A small contrastive image-text model, trained from scratch: encoder widths [192], text encoder norm layernorm_no_bias.
Rows from block 5 of the image encoder of a small contrastive image-text model, named by matrix and row number. Each number is 128 + 24 x the weight over its row's rms, rounded and kept within 0 to 255. All counts start at 0. Numbers have three digits each.
After each channel's rows are labels from the 100 images, of 14848, where the channel reaches its highest value: "peak on" is the class under the peak. Only what is clearly more common there than usual is listed. The data: simulated stained blood smears. In brackets: how many of the 100, against the usual share in percent.
# pw: pointwise conv (encoder.blocks.5.pw.weight, 192x192x1x1), inputs 96-191

pw.90:123144168108138143112093119118120143126126090121138133142124123124124114146149088111167164107122068098118141095112157130141125093130090136121121095126121085125124164115115159157123099129169136110146091149117116093107108097157098111092103113105082121103094171164127158151097146114118116140
peak on: large cell (85 vs 10.3)

pw.118:169146124124133135115116119102138133110153127122107099110134135101119116103106169104150115116119101138083075117135093131114122127142076138136175122120113109115104132090162149117141074146127132135116143148106179098096129078117126098119100145129113113115099130100097150122114070180113079097
peak on: nucleus (53 vs 3.8); large cell (47 vs 10.3)

pw.61:092079110173127122114159146159122083154111123130138099116103113160150112141174145089106115170119103131140137117129115118097092154106126168122142153115140152142157094182161140127160150141157130138131080097179131129111057137133127152104099096122125139090138164133117164125112152155102101129
peak on: nucleus (94 vs 3.8)

pw.186:128147132115068147090147152144136088124173139158104088098111154160125116159142098112158141146101125139116115141163150156154135078108162095136143118115138125105127120137129103131124128110142135120128112166096106123109138130128130124140172144127127147133137162149128151159116157109126079096
peak on: small cell (59 vs 25.3)

pw.126:106184102109131121160123128148121168108133138095135178124130104064133100134110134144188143133175076074134109089140139116090126123126135105123131160124117117112125138122127123072122124102130131123100108115122133128135135139105105108115115125114123098145082099117088133162114130150118132147
peak on: small cell (100 vs 25.3)

pw.48:097126126138080100127105161174101141151119093128115077155139119144140172134110142098094104141097154112133093143155168130121104100155083146118093163139134147152108062090098189139151093124145078112112072122179165126144147180140133069103128087157129141125142129132117134150077125090139169147
peak on: large cell (80 vs 10.3)

pw.152:128168130142147113170108116147139193118093169148153107108173107096135133156144150134173128122097127137134146128133144110122171112137111104147100153123121146134132136133167145133142146125160149097169094185174145133162150126096135102125115158129120139117123129139118122161159132142122118156
peak on: nucleus (95 vs 3.8)

pw.1:122156127142127106116148087161131139141171097124101099121105120100116147131140110135139111125137166124128161163074151152127123115112093146132175140110150159117174140116165096097166159107130118127149115166162088131082110170126133147119135130132149128109152150102142105154174164076102157119
peak on: small cell (86 vs 25.3)

pw.59:063114180123153131133122097140169096122132152139155162105128149109136114165156142123102135141093125121104106081144091145138119138102147149142119122130115127129129159125142127131128113122168202104123141118108161135114085090117117129134105097142108140091110136130115149158134110159135118135
peak on: nucleus (82 vs 3.8)

pw.150:058155134148102120149154126155137126143096174134129105143112133141105126121155111108115136145134133085077059146145121108152125125127155172123108167165104173110118158137170129127139169139137155117114111063135140138110143142123182152123118138143118146090155093139101094105156126093124161152
peak on: nucleus (92 vs 3.8)

pw.189:139140117119147131120117122114144143111127139133147128151113149089130100101108107157153157190141127140143134106132079094096119146136162130099141136113138143107140124131139118129135106161141135163138137119051097116113097145144118120140139095133133157140171147062134099192148126113132150113
peak on: small cell (93 vs 25.3)

pw.138:172127147138130146139123146132148096129145134111083165139106122097126141121123164107122112135121092100182168128116162121119116163124137087115132136130116134154156131148118156129115134133118143143126125173147096128152111130154127138137142144089132105154098126125148130164120122165127104123
peak on: nucleus (100 vs 3.8)

pw.162:124148110142135124141121129195136168144139121163140121169160132131153137144105141108121146142139128157167133087134173136116104102153121133086141129117134185161141092112133162115154103134168091168110117062199160130140159201136142094117116143109146146106152113147109144139100096110094157185
peak on: nucleus (75 vs 3.8)

pw.86:106127162163128120146167142133177143123113118120145111148116168092125131094138144120114133125120120135131155157129150102155153114109122175094089156128116170131101151153138174112117207145122136146132149119157138154126123164087116133163089166079172094114109118145127101107117131101136161161
peak on: nucleus (95 vs 3.8)

pw.185:091117083178158144079124163147123135121125115149106151148117140123139107092075133126118114129130121103124180079137118125122116092100115142145136188107152137110101152139155144112120124108130106118118157162152096193184107144134145131186130138124195149146095135136134118146152153074133158148
peak on: nucleus (97 vs 3.8)

pw.188:128114108129098117154129118129135105172147095119096124123116152170123100061095148141109105124130101123095109099144090122149126105114149157116122096147117103140104133111117120160147125111095115106157137176146100092136129133142155126148172111148132154138072154102087126105108136089159114102
peak on: small cell (100 vs 25.3)

pw.180:130140084098160125145084111125131143128111097141114165117150136131112107121075113119168121142155075096114123105138132096101144092140110129105101115139104105106120132115122123167163087101129133097111116137139114091125117123124147123151149111130093140125080149123123146136120137115137128137
peak on: small cell (100 vs 25.3)

pw.171:134128137109132097134145153124123140102185128144096140123097139114126125124130133135148125142129128063099154145144157120131104114144131137111178112135099117136134129131119126097156123154100120155134143190135096149159087128109118138146122114127162143097091145146097114198133130120117120175
peak on: small cell (53 vs 25.3)

pw.6:136065089134123140135101109148115130162074115105094114111096139161124123126123121103093073103125138150100117116136108132137111155141115133121092099140097105108113147101121102137119100144132111078181131152093103138134067125140137155142152100134121124128089131122146141101108122097122131125
peak on: small cell (100 vs 25.3)

pw.71:109145153103099079128143126124137147061138124105103116141089108120110154124126113101137155111175133114107090082127117124122145133123133164087108109132119117105156124099124094078144117128099168080125140165132112144111154136134115106152142123125140134070129104155159131152126143127136149170
peak on: large cell (73 vs 10.3); nucleus (27 vs 3.8)

pw.49:124146074135124080151097138136163119166065104140105136131133153143103108067115113156140099102162098169080105094146108087146128121137156142124126134113135161104089118127131159169139121111097128083141138139117111098144147129155176147139143126112113160142116115083119127131119131108162121120
peak on: small cell (100 vs 25.3)

pw.87:119140151125155125154135121130143125126141163114123163084102144106114109121137136140152102081146117107163171147130111157108098151100129138098135108137080108118128164128126127129105148136106123135124142148136071132135101121104114121152076129107155104119104135098125045168122121111143119150
peak on: nucleus (99 vs 3.8)

pw.110:118157125125084178082118125134093155121168122147117131129119143139099138144121125137136146159158128102108127126148142163110134138122112126122197133154084119125143091112147122111167132107116145173114133181115121170148141153158159138123174160167156138123133179116084126145144183107102146094
peak on: small cell (86 vs 25.3)

pw.145:104074139110130118101094147113157085167096132132123114125101119169145142139134154071081075130139108124086096099173138108122107124111136140155136159118105130135129080126120109120121099101159119082130141134104090108162119099141132159134142084117129130149102134112112160131114125095117117142
peak on: small cell (100 vs 25.3)

pw.122:152154129117108121101144115127127108110177122139093123136087148120109084146124134122169121131115123084112124112132141134134103108151133140123136122121095110137118113107111155103153122107134124141143116234127133131124092131138150127142160127166152131123083163119114143142108142119168153109
peak on: small cell (67 vs 25.3)

pw.178:071133141116134154115144122113137101124117183129157113124116125149102125123180101200122096115100109152106096124121150118152130103096105109102147127089115133119162144169170091131128142135107159107137146095145110161132122072146150177118154137121113168135144103120104107118130146177130100104
peak on: nucleus (84 vs 3.8)

pw.99:116142107117111078121089146159161149144134133154136077138132150133110127122140106144103127130085143132104114140111112103165153141097146152123115209106151210124116114166150159118163149109140100113095101120151166097149104124112178102096123150084095123143129098113118122125125145088150131128
peak on: nucleus (100 vs 3.8)

pw.83:097123165160157136141117131145106122117136129100114148126105147089139126123129144149116085121138119094174216133124128111146128146110138128127143169145173131139149146140141138123116142154094148152109164166090120152157096147121125180150100150117160104173058147131135107131141150136179133121
peak on: nucleus (87 vs 3.8)

pw.41:155151124093156130087092166077128167129088127083162114136166096129150143132095149106178125104110080109095101111123162127113178117135088107113064113155133118123148129113122110128112125106144136101185115127138114119155146106114117155138140143134139112121099143154147141167134119112123092149
peak on: small cell (100 vs 25.3)

pw.62:138157131144130135124137125131106108156147150129086145143106149155066124134133146110118126145104123110122114125106107125119119105133127158134167170133108146136103130155141112122157198127098154129164152165145118142135113124156182135148155104176117119110115159149127144134105140115098126099
peak on: small cell (65 vs 25.3)

pw.39:103147125124107128148099113135155130135131100141103122167112117145115138149126112091135124100138118125105083143121192076156112139153109122098091134131155170141141157107120146110133128125116091130098111095145161117143153153120123093109134116136110114110150113137118147176166152065096127138
peak on: nucleus (85 vs 3.8)

pw.181:138116083120123144107136106138112116140124101175168128127129136146144141121141111131102156158182142123129145096179112176098117126118115121142153133102136137119139112099134106121154130130111096121086115096125120135114153152144121105091142125126141138144175133146088137161158144113116161154
peak on: small cell (100 vs 25.3)

pw.19:067111143132104108091102146152143084140114130115137107126102121148172101149136118159102144116084119105123149110167120092107071125086104124102117156124131145135124112111154140104157143143143129129134087107161112129145065147138134140122121161137120110155144166146089151148132189117122109144
peak on: nucleus (92 vs 3.8)

pw.4:137148168120144107103161125120149111142167111128087126133102139118113082143124136140163134119141149097093124128139139139149088117132124134093153120115117108134112111120116162138145117109117106143156144204114117104130117112139145123128154151140139124142113144122141131140107136090141117116
peak on: small cell (64 vs 25.3)

pw.55:150144075152129145108098140156163077148134126128093090129129135146187126147096121125102098140076150155136114133143126154118091151102111129102123153094134174148133145123154155123114116117145131160125112108188125108143086159133119146120110134138128116175135115139149155120131120118096123160
peak on: nucleus (98 vs 3.8)

pw.147:120144108161124121126135158113100147107171127099119088136094112123154134115119160131124097123082135122197169147155138099154103151164140119121123146116135155176164126130137144133135176139117136105146135147136145176166151174084095159150081154107196094122107128140144107113129145127100142167
peak on: nucleus (84 vs 3.8)

pw.109:078045172157081133122167141138150093140133099137118097107101154148147124117155131158100130134156163137145143163135103138087141111110129158126139118124113077108139091128109158114180118102121109142152149141127108151137098168130142149145173121150137145123144172113105144114132129108123137105
peak on: small cell (94 vs 25.3)

pw.96:110123140196106130121115170148116139110101145149142134138137143133154116119100154144120120115134144072164218138132125127161156120109126137125108167118123152081131121144148148117113144137124139121114143102099107189183136146108144129169109157080166096153103109102133101101109160107133126109
peak on: nucleus (97 vs 3.8)

pw.23:148091122129091141072132130157118100151140103118128108142100138147165134146128153124075121144099116104106132132153115149136109131110135139184151177087114121162127063103123118104109139115160114139117123106101108107146107116157139135099133124139133109145114153102132158117132136102124113160
peak on: small cell (100 vs 25.3)

pw.102:109145082122098150103106110126126119143115092152137147115100146169142112126132094126141164154134091104123101137177117123106113141088107144125126141143121086133098148130137109111148149140141118177113139115130124139134111138168107133104160130113140188089124139120087153124141151128087177179
peak on: small cell (100 vs 25.3)

pw.15:139134120120076139107112115114075126109166072133110120143116129155107136118136115126144135159152115124084134150128119166111133138093147123135180137141130097128122123118110099085198160096120137167107147172129080146130118152171153142148185138153150145119103170128131123146125158094132153123
peak on: small cell (71 vs 25.3)

pw.154:093136085123078098112103124155117080143117111144146126115145144149122097042109137145109114118146136126075093113160147125093095123087136152126094119138146120074052135119137095169144100109104105113144148110104074125117136088118134094143155115161093145158135138139100112125159139115118121119
peak on: small cell (100 vs 25.3)

pw.12:146104113129157071117126122151114097160114172114106120138135106108129102088079150150102105130139109129143121111106136066133099121135124122125097143148148123116096116158171132121130124157093159126122150144147111165117088127110131131166088118154146119102066081164117125094142139135131119143
peak on: nucleus (89 vs 3.8)

pw.104:084106112160070146148103125110122114145122102115113137104127139180127113082118130141115142131122121128126125122117107141141139111142093188149106124145099121088141145136144136163172099118100115107108121120126091116152165144131149147154216135152109142143091153126131140084121166127126130092
peak on: small cell (100 vs 25.3)

pw.57:128097112126086106096124110136149098151123087121136076091077135165146149128131146111085107161090095093118124123143148117114091110102113126154126139121127104158132078135114137117126100124156097151138120147093113088137093117155110123102139105145138136128104121126120158146138149139155087153
peak on: small cell (100 vs 25.3)

pw.169:087119124143090097122136116108100150159096144114116116098109159146110097065098114143128132101149110106116126123147107112126124065129110126100115116166112127112099155131174142136146097170121165119122151138104145153130103150153134146152149142146120152134079141128120137069137126113113136123
peak on: nucleus (80 vs 3.8)

pw.60:096126098147131116192128131157126138128107171134164139105141103120130095122123146094118128082092109131146150123130124123129138137122109118106129128113108145114150139134178126133129150135133141157111142146173126174136136140125124103168093148085127089130126106128157105096132138113132143156
peak on: nucleus (96 vs 3.8)

pw.114:121163135122116127112140100129120148131156128133116111134121124108124104140131094102145118123130145090097097141162124148118123109143152175085122184146114169128160126152134076082132138143122112123093115145119152095120102110129135164119108151097132158088112126122124128163128128099154120144
peak on: nucleus (86 vs 3.8)

pw.30:165128117151068147074158122132111137127150104173116114139128153121143163141155108119115173178152153116123135156129114145090141122101096114143162124120129116150117099179134111101162144115134103160121133125123097145138124162134122099111167112153132161117148179117119116114137143103123170117
peak on: small cell (95 vs 25.3)

pw.24:086133113153116162134135125115148099143113088152154120130097188169129122125142114121129149149180146146134134112187141151099135108097102159150165153112148125127132130122139134122169117096144091114082123116092081124130144177136149094129170132150126160146140166102109136105127151113089159136
peak on: small cell (97 vs 25.3)

pw.31:088125084141149160159091108153130156181115092126150139131095169175131062131097140136138186158158109139106121132185130098105110103082146149115131136141122121120128120095132084166137126108095104152120146110109087117124142163163129113138157123116079165119136116102110123131140134112100130150
peak on: small cell (100 vs 25.3)

pw.112:145138118074098148120083141144150141057121143072144117110145072149108158102137108096114082074159135128103097124114105122119178140118104141146085129134114123123165109130116106126085127136103131111110120156126095147138176106056079139131127139117093124120113147100114110103136134121120125142
peak on: small cell (56 vs 25.3)

pw.68:089137106127094158134122104116088136108117091126116123126121146154112124099142104129118135172164125104122123143152140147094102088042125154135133138140112100140152150101124107125182145099105131146074113099123091151133156181146158085131217123158118157116122178132100140150143167099116154132
peak on: small cell (96 vs 25.3)

pw.82:101150140100145085122152115108117120094139137128112091108108106127144119127120120105147122130108122104113094112119122099118127081127104167115124100106099131073125157117154109082130130095122132115128128164130093167109110117105120109157100102100116147101108114165142133133122154117088114144
peak on: nucleus (60 vs 3.8); large cell (40 vs 10.3)

pw.175:128117137102118124111089106177174148139121116125145117141110134162113119120151118137107101133126126139132131141108156130156123124140168161103086166177121161103115108137110137094122101126110110161143109108169115105132125115123120077100123171121118143147125146144105106129143117095114160104
peak on: nucleus (81 vs 3.8)

pw.100:134105122132085127166127110098106130130109102159159123125144170139100166100125099185130138176175169142071093080137104133083171134090128187140141133134129099116145102123162100150144148113099104115113152139124083177132159161123121125136163136153103156130175145128102110134125138104131141157
peak on: small cell (98 vs 25.3)

pw.78:148131076120106115135115113128110120174104120112124143139097110150141090060110085121131068127154103127134126122123077160132132120116145117128104138128106099151130135126107105155160145168112105144137126153133146113139106117137158162140127097136105130092080131102122121125136121115146132109
peak on: small cell (96 vs 25.3)

pw.8:134165120116115117135156120115116100113161118127147140119149130103103149083117127097139159119148198135103138159080110142119134146125121129105134123103115124073118112114126099105101101129086124157111127151121127128138149111126132116092129140115123131124184095095155077117082102121159132108
peak on: small cell (58 vs 25.3)

pw.166:149091134170132102124129120124171095181128139187123115149139166143131099116121131179111129199134126116133128094136110142155119136099174115114106141121149138138083122108150154131161138128129150102126153097080115108156121186139154144133158129154134130154149161125166139126146103125140091094
peak on: small cell (97 vs 25.3)

pw.124:113150132094100122115151103120148120080159108111140126108162123091117133117117135135114134102128206143105118147056089130110130104107117142116145111120122108076083120081117086116122120127115109133139116175098110120105139144129110117120131139148129110137165110098088077111068100118143125100
peak on: small cell (56 vs 25.3)

pw.149:126134133158142184125100191152138117105146112135095127121079124094134094147105120117147113100119143129174213100116131151152136101133161165119119190134153176106141135148117128059097105145116124136150133143117111122193114100121112118145113156134143137153094108134149149147132139097173131098
peak on: nucleus (100 vs 3.8)

pw.25:055107123159155129150096118110099110131069078102106130108109134150125097115118105098110104120134112082149193106141121100094122065126128165115123141158119115118094128119090108121136125129135146111084155133131123167152111139129120115152150101122154132113067135124117136083143140046130125103
peak on: nucleus (82 vs 3.8)

pw.45:170144084140113098132144149184130138130165127168121107152110126127110129100117120146112120148115138121138102163165162134173109132127125142164132169178125149188136108097126138092131123137121102113170134110189168122120129137132121116129112144113102113067144113143130134133163142079127159155
peak on: nucleus (92 vs 3.8)

pw.66:137153083119124097110149147161147173150094126140148120118122152142139130133105129158154149139149111122117138124170163139144167084125143124181147154121108166134130092123124137095111126104148109102160111105153146100142114112148121098137113145080120155091148098127116158110125105106093112158
peak on: nucleus (89 vs 3.8)

pw.142:133126127120114186095120140140172111121166127147072105161119116146116153156136141134101091124104089132123124104143181107120093138155165133112094141115149127147112094155137120137127082158140113152154130134129093094103109119106105152102098129115112135160124118147125144131176122121153142171
peak on: nucleus (53 vs 3.8); large cell (35 vs 10.3)

pw.35:098139089136123158096096123115121115150151119132073131109100160165113111075094130139128111118138086119123130166170124138125135132133135155108136130120097097130130131117061069149177127142122134153132130154128096120157103115158188175163170119132140172133074150106097156109139124081133150105
peak on: small cell (97 vs 25.3)

pw.174:165116118122103124087132111115097097115144125151094126145105113100110126122098076129094112129131165116122171135123120087111109100134181148098095123121124139151133111152117139068143099119148125107135174137077149148140117143112121157142115130138151135129112102121142136116169101088137133146
peak on: nucleus (77 vs 3.8)

pw.182:154143123117151141105109111162138127126106130119098144148101126119136113098117103135096120127098117183046095159128175128149128125107183133126140123143175131114114168168147090094121093122109136153153163064111086139124126108145150142109135164154115110186160143133123118113141164061122159142
peak on: nucleus (38 vs 3.8); large cell (35 vs 10.3)

pw.91:116117170134142112131117147125144116130120130117128158146093159099165122155135147161110120149103125152135172098105112145117100081096145115110125166101165149145139084148163169153097118099166166114094166100128104159140093104107115120140121146066171127179156119117111146119120154148124158123
peak on: nucleus (100 vs 3.8)

pw.165:135111125092119134088084115097121132112093100067127077129144074137147152136123131088115079080094122119094111113113143098109136145124119121132041101114115130112152111128092116119079107108117138138156112171147093128100130097092085169113094140117133101099150101141137131146102140121097101138
peak on: small cell (100 vs 25.3)

pw.16:093149149130144124110143130130216091109147096145147142170133140118136136104140132164114103105128090122114128113138130119140158094095144119127109143106153124080055133126078154127133100167128125109071120086133057143132149107128133105116123126138156125191112147154112139103151108157158120095
peak on: nucleus (94 vs 3.8)

pw.187:125175114092141111145114150129113166084125091119117150153151095070126134148110130093185175149137080086124115135139176138115165113142116099107093124113154108113101110105117148133139086097141160099123131112146154135120150137101114120142134118107128162140111135181118148160109146123140127144
peak on: small cell (100 vs 25.3)

pw.84:138199116112158106110135131124137156078124104108136131143161132074148138137134165126226120080151051079126122158144182158138144127138127099171107133108120123095110148143130147104137129115141149106139164126148118135119138103125124107145119128109136149162108108138141166153123147098119097149
peak on: small cell (100 vs 25.3)

pw.75:114136132160123178109118124139079131133161130143164159128123149114152135148158128132140169170158128133123136127141105161096139140107126176089176138116135142141138146116154148107194146136131114148090119121172122155112128187134118115124170141141143144136130176155082113153109158105078178126
peak on: small cell (94 vs 25.3)

pw.11:140109151131155128135105122123149113146123172124132131134148153124086135091113148129085077094099131119079051137151125118133147133115154071096120116128134121118129124145142126131107098125147172136138200130166099145132116130085123141136090115122120098117129114147140107096104139089112122150
peak on: nucleus (91 vs 3.8)

pw.173:122132153131109119124134136132151114123148105131114107123115126098140113102155101117132090134142146100189206099147096120116134096134174109109129146157139118116131153145115139119102121141133158111132152143078142140134086128112099128156111141089163089141058183138138125117123099101132139115
peak on: nucleus (88 vs 3.8)

pw.21:094143136149117102135119129146077142142133128139130103157128131148083139136153104089116110116119127099105081121125124095145111134128155195151092155161090178172170095178149122130143174149135135109092109086173160143113147153136133138122136109127107137051144129174121100126134134118139118121
peak on: nucleus (81 vs 3.8)

pw.116:144135134132142138146121112147171111150182146115124133164118129133122110160142128115143095106106102108122110142145151146148094146154103148115139143134139171137161133145151161150128147152127127143101095120183160118134075124127125145118089142087109119092109130123125155170072120159121112138
peak on: nucleus (93 vs 3.8)

pw.170:090142148106120132149111123131134122127121182140138125134138112100106118113143087169144130149145115121134124119154080126108109131077166101079112140125106139070061148087139143103130135137114119111123161113086073156134147144083110110140110160114151097142125131083097097134158097093106156149
peak on: nucleus (83 vs 3.8)

pw.133:172117106124097122125117111186173120138145152161147110158128136145120102139139125121124113132097120142113102140137141127136124109154146147144144174152148198126119132160127129117134130164120101133149122136206151105109122137105150129124106155111121136147118113137120096152132119101118161142
peak on: nucleus (91 vs 3.8)

pw.9:149134141124093150134133112116115159128130119135121114138138131148123104119137094125131177211174125101132097141127108142117140131106159148127167142158121119148126084112137114114201111109110145157125135122105129137117121136175129169116197125152128179123139183113098116163130160100143141132
peak on: small cell (95 vs 25.3)

pw.92:131170108098148154157113143127150115100172141121135181115118114075097113114140119148138106090103100140110117141124102087118136143104169137129141140128142117105118096141153116132119150111112117167115159141124036112154095072111106129138084126132119084173112130130133091145146124121129142133
peak on: nucleus (37 vs 3.8); large cell (29 vs 10.3)

pw.129:148127134145124064140127115099101097101104149142146063106145147122127140115141141105131116095099066124104077120125115111114109124105119158114116136148115129150103127139189126115141095142148106144144128139137135156085109132133151125139127069089101101099121104144120126074089106143117104111
peak on: nucleus (88 vs 3.8)

pw.140:105119100131123117129150093121139106155106108153160099147093125163155112114103150149085124163157104116106120066227126135120087109110113116140120114084131099097113089112150124141105108111150109129088127094094078111127109109113128093121126113126114117114146107122097129127146116088131147160
peak on: small cell (100 vs 25.3)

pw.172:116147135114132141139109070154122098128134127124131140156113114138152106167161118093097138106130102141101118154110143165118100082103122184086137133171121180099148141151145119124122129099152142131085142119147135142121099113129139124113102132145120141119116135164111139087118130084100110146
peak on: nucleus (84 vs 3.8)

pw.121:154115130133115127096104120109084096136126127108089148127121097134126119138103115112106085116132123126173187104110104118118142108101130092124131100126109149143103140157095121136134118159115113131130150167115123158156096127127089138156094122117185063109059130132131116126126101126103114122
peak on: nucleus (91 vs 3.8)

pw.10:132109132104078123130105107119128142143083128101111099140091110141139104157127141102096086092093098090128111117121116104117086133121125116102061137144129136137146093140118131099103128128156080109114072123149105122114125128143114105092097171102111141120123058120129111103159144072118134153
peak on: nucleus (77 vs 3.8)

pw.163:101146111144095105091110128179160128154149140145114079138101157130147108170146104121123118139109118125138128138132120143117109112133132181116163184126106198130109090165161161100168152107174114147111109163177113110138096147141163135104167175150139145119089140116106133151113153098133114120
peak on: nucleus (95 vs 3.8)